{
  "crop_scale_min": 0.8,
  "color_jitter": 0.2,
  "encoder_norm": "batchnorm",
  "fusion_encoder_cross_attention_every": 1,
  "gradient_centralization": true,
  "warmup_steps": 740
}
Rows from block 18 of the image encoder of a small model that answers yes/no questions on an image's attributes, named by matrix and row number. Each number is 200 + 20 x the weight over its row's rms, rounded and kept within 0 to 999. All counts start at 0. After the name is the row's rms in percent of the matrix's.
After each channel's rows are labels from the 100 images, of 14976, where the channel reaches its highest value: "responds to" is what is common among them. Only what is clearly more common there than usual is listed. The data: analogue clock faces. In brackets: how many of the 100.
# conv1: bottleneck pointwise conv (encoder.blocks.20.conv1.weight, 128x320x1x1), inputs 128-191

conv1.115,102,217,189,199,194,155,180,197,227,184,160,235,186,193,229,190,178,213,197,212,205,232,173,174,199,172,185,215,196,202,173,192,197,182,176,180,211,211,209,221,207,205,234,224,189,214,234,199,197,208,197,191,196,213,209,206,176,239,169,208,188,210,250,222,155
responds to: dark face (65); hour 2 (41)

conv1.84,100,180,204,163,177,196,211,194,198,183,209,194,214,163,231,226,245,223,201,213,215,191,202,194,212,200,214,214,202,194,198,158,228,188,234,204,200,260,196,251,203,207,186,151,213,178,213,211,236,213,206,198,197,197,224,204,217,193,203,202,202,203,188,215,191
responds to: hour 10 (88); minute hand past 1 (25); minutes: 5 to 9 (25)

conv1.121,101,195,185,194,180,212,203,198,197,204,224,236,209,224,237,230,187,245,221,192,197,177,211,167,174,209,211,197,223,220,187,203,230,228,236,217,184,197,182,192,184,199,227,212,219,163,205,211,168,205,212,197,176,214,191,189,203,218,194,221,163,192,219,224,201
responds to: hour 3 (65)

conv1.107,099,232,165,193,212,205,208,204,188,191,157,224,186,193,233,238,204,178,144,208,210,234,162,190,182,171,213,197,203,191,178,222,198,153,208,209,222,216,208,222,166,203,165,196,207,183,181,213,228,204,200,207,200,161,193,156,203,199,220,185,204,232,207,243,169
responds to: hour 1 (57)

conv1.34,098,197,236,200,207,197,213,215,185,184,226,177,217,178,224,205,141,203,179,177,245,169,173,224,212,205,241,186,211,202,226,195,213,198,178,218,217,245,198,185,184,168,178,229,222,187,183,193,205,206,189,199,205,207,218,183,189,159,220,191,189,234,218,200,223
responds to: hour 4 (52); minute hand past 9 (36); minutes: 45 to 49 (36); minute hand past 8 (29)

conv1.80,104,229,192,189,184,210,189,213,200,209,191,186,167,171,162,205,187,172,183,227,215,226,223,171,226,147,207,217,205,206,217,235,184,204,191,203,201,218,197,208,186,178,193,146,218,212,192,212,191,226,204,210,210,205,189,188,191,184,196,213,203,193,196,210,209
responds to: hour 4 (45); hour 3 (39); minute hand past 12 (26); minutes: 0 to 4 (26)

conv1.108,101,241,170,212,212,206,218,205,209,191,194,176,197,180,200,185,206,228,185,191,199,210,208,219,204,156,209,229,214,160,205,207,172,161,175,210,196,193,180,212,149,178,182,209,210,188,166,208,197,213,172,218,197,226,209,227,209,205,186,134,207,183,185,246,162
responds to: hour 4 (40); minute hand past 10 (26); hour 10 (26); minutes: 50 to 54 (26)

conv1.78,098,178,204,160,172,214,206,203,174,226,174,224,207,163,196,196,208,219,218,197,179,180,210,230,205,249,202,203,237,183,188,158,197,200,173,217,177,249,216,207,189,192,166,185,208,177,168,189,201,214,216,180,186,202,182,203,223,214,193,195,225,208,218,224,215
responds to: hour 10 (84); minute hand past 12 (31); minutes: 0 to 4 (31)

conv1.101,098,175,193,171,186,223,204,201,214,187,190,214,215,177,195,206,202,216,205,190,178,240,211,174,201,212,229,231,217,216,233,182,217,190,201,160,206,180,215,229,202,194,185,194,199,192,231,193,192,182,175,185,181,207,186,209,206,195,202,173,211,209,171,211,215
responds to: hour 10 (52); minute hand past 12 (40); hour 9 (40); minutes: 0 to 4 (40)

conv1.99,101,178,225,211,190,201,182,200,188,171,191,166,226,200,167,206,217,174,209,231,193,187,228,229,201,215,220,211,215,231,218,164,182,225,173,203,216,186,223,164,206,183,178,153,188,161,182,213,230,208,231,178,223,212,159,213,210,170,200,198,228,204,195,182,194
responds to: hour 3 (43); minute hand past 6 (26); minutes: 30 to 34 (26); hour: 4 (25)

conv1.116,099,202,215,190,189,240,211,207,201,190,212,197,210,202,207,182,197,192,194,175,214,180,152,216,183,222,224,190,195,206,222,172,195,184,205,211,208,212,183,240,214,195,238,194,199,180,194,204,236,164,203,205,200,175,189,212,205,226,172,173,206,182,189,182,192
responds to: hour 10 (55); minute hand past 12 (46); minutes: 0 to 4 (46); minute hand past 6 (37)

conv1.93,097,203,212,163,189,204,196,237,216,214,194,207,256,158,215,183,219,210,177,191,203,195,189,187,194,206,195,195,203,218,198,184,226,172,206,218,202,239,208,237,175,186,231,265,225,146,238,169,217,184,202,190,207,212,176,214,226,207,213,199,170,213,204,213,221
responds to: hour 10 (97); minute hand past 12 (41); minutes: 0 to 4 (41); minute hand past 1 (37)

conv1.75,099,170,214,221,194,200,217,183,212,225,196,208,212,216,253,205,185,196,193,212,215,185,187,200,249,176,207,196,183,162,183,165,177,219,196,207,220,234,187,210,217,216,189,193,181,233,191,200,184,216,194,182,233,180,216,169,209,175,202,178,219,204,216,207,191
responds to: minute hand past 5 (94); minutes: 25 to 29 (94); hour 7 (28)

conv1.9,099,220,185,232,187,194,227,209,216,213,212,245,190,166,198,229,164,183,212,215,222,261,167,195,210,187,194,190,172,227,193,205,210,221,193,211,199,214,203,170,189,169,195,218,200,203,223,191,182,217,200,198,178,191,215,214,158,196,213,187,219,192,190,220,208
responds to: hour 2 (68); hour 1 (31)

conv1.11,096,198,171,239,189,220,187,211,226,194,189,176,202,182,197,212,192,202,231,199,220,206,223,211,209,206,200,191,226,185,191,212,189,208,219,193,200,201,213,228,199,199,180,238,216,197,199,203,201,185,209,197,210,155,171,176,225,224,228,187,204,183,203,200,229
responds to: hour 4 (85)

conv1.105,097,180,203,181,210,204,211,188,186,179,217,231,183,202,200,227,166,178,180,190,240,243,182,187,204,208,219,192,187,219,181,231,187,177,215,177,221,198,186,218,193,179,200,168,198,213,222,198,175,229,171,184,223,219,186,199,181,189,189,165,202,217,192,224,173
responds to: hour 2 (71)

conv1.61,098,191,209,160,195,200,226,174,166,198,206,184,194,206,214,223,168,175,183,163,206,185,198,221,204,199,175,184,204,178,213,193,179,196,186,182,196,194,160,174,194,211,218,208,209,240,159,167,204,226,153,201,225,223,205,207,165,213,224,205,202,219,216,205,157
responds to: minute hand past 5 (38); minutes: 25 to 29 (38); minute hand past 2 (37); minutes: 10 to 14 (37)

conv1.28,097,208,149,208,227,191,156,198,205,166,183,194,185,173,192,175,180,179,200,196,174,182,227,210,178,172,178,217,200,179,191,199,190,203,213,197,208,194,174,200,185,176,207,181,179,245,221,194,161,187,190,183,203,193,209,173,236,213,162,156,189,220,197,217,194
responds to: minute hand past 11 (66); minutes: 55 to 59 (66); hour 7 (39)

conv1.96,103,199,201,171,172,203,185,242,191,218,196,174,208,201,233,202,203,217,167,216,197,202,182,229,235,202,179,206,224,170,192,192,240,183,193,219,171,201,199,185,187,160,211,202,237,195,230,160,219,220,139,208,198,208,183,213,205,164,222,185,211,204,192,236,193
responds to: hour 4 (58); hour 10 (36); minute hand past 8 (27); minutes: 40 to 44 (27)

conv1.117,102,177,202,207,171,191,207,216,194,220,208,237,184,158,205,194,229,223,243,179,216,205,234,209,220,182,166,217,213,199,224,202,229,207,209,207,199,198,179,221,201,188,206,175,201,202,261,215,205,228,204,199,191,191,229,197,193,226,173,190,222,184,198,201,185
responds to: hour 3 (42); hour 9 (32)

conv1.27,100,210,216,181,176,205,194,220,195,193,215,193,224,158,208,222,198,187,211,195,190,179,224,192,196,205,243,203,186,208,207,186,201,207,204,230,241,221,205,187,219,173,211,221,217,195,197,222,222,194,227,193,215,185,187,213,228,198,209,189,190,193,195,199,240
responds to: hour 4 (79)

conv1.50,104,208,212,199,166,200,216,209,229,204,160,195,226,193,189,176,216,215,211,204,209,217,238,203,174,196,229,225,214,205,225,190,182,234,219,206,196,209,185,217,245,231,234,172,228,221,232,204,245,206,196,207,233,176,198,187,178,203,189,232,214,189,222,180,210
responds to: hour 3 (56); minute hand past 5 (33); minutes: 25 to 29 (33); minute hand past 6 (31)

conv1.111,100,220,209,221,204,213,205,201,226,208,208,219,196,195,193,160,223,181,167,220,209,181,202,176,188,205,207,210,207,193,188,196,212,170,184,208,196,239,148,189,173,194,232,208,189,201,178,212,216,191,208,188,170,204,211,172,208,228,191,213,218,203,229,209,161
responds to: hour 4 (49); minute hand past 1 (40); minutes: 5 to 9 (40); hour 10 (27)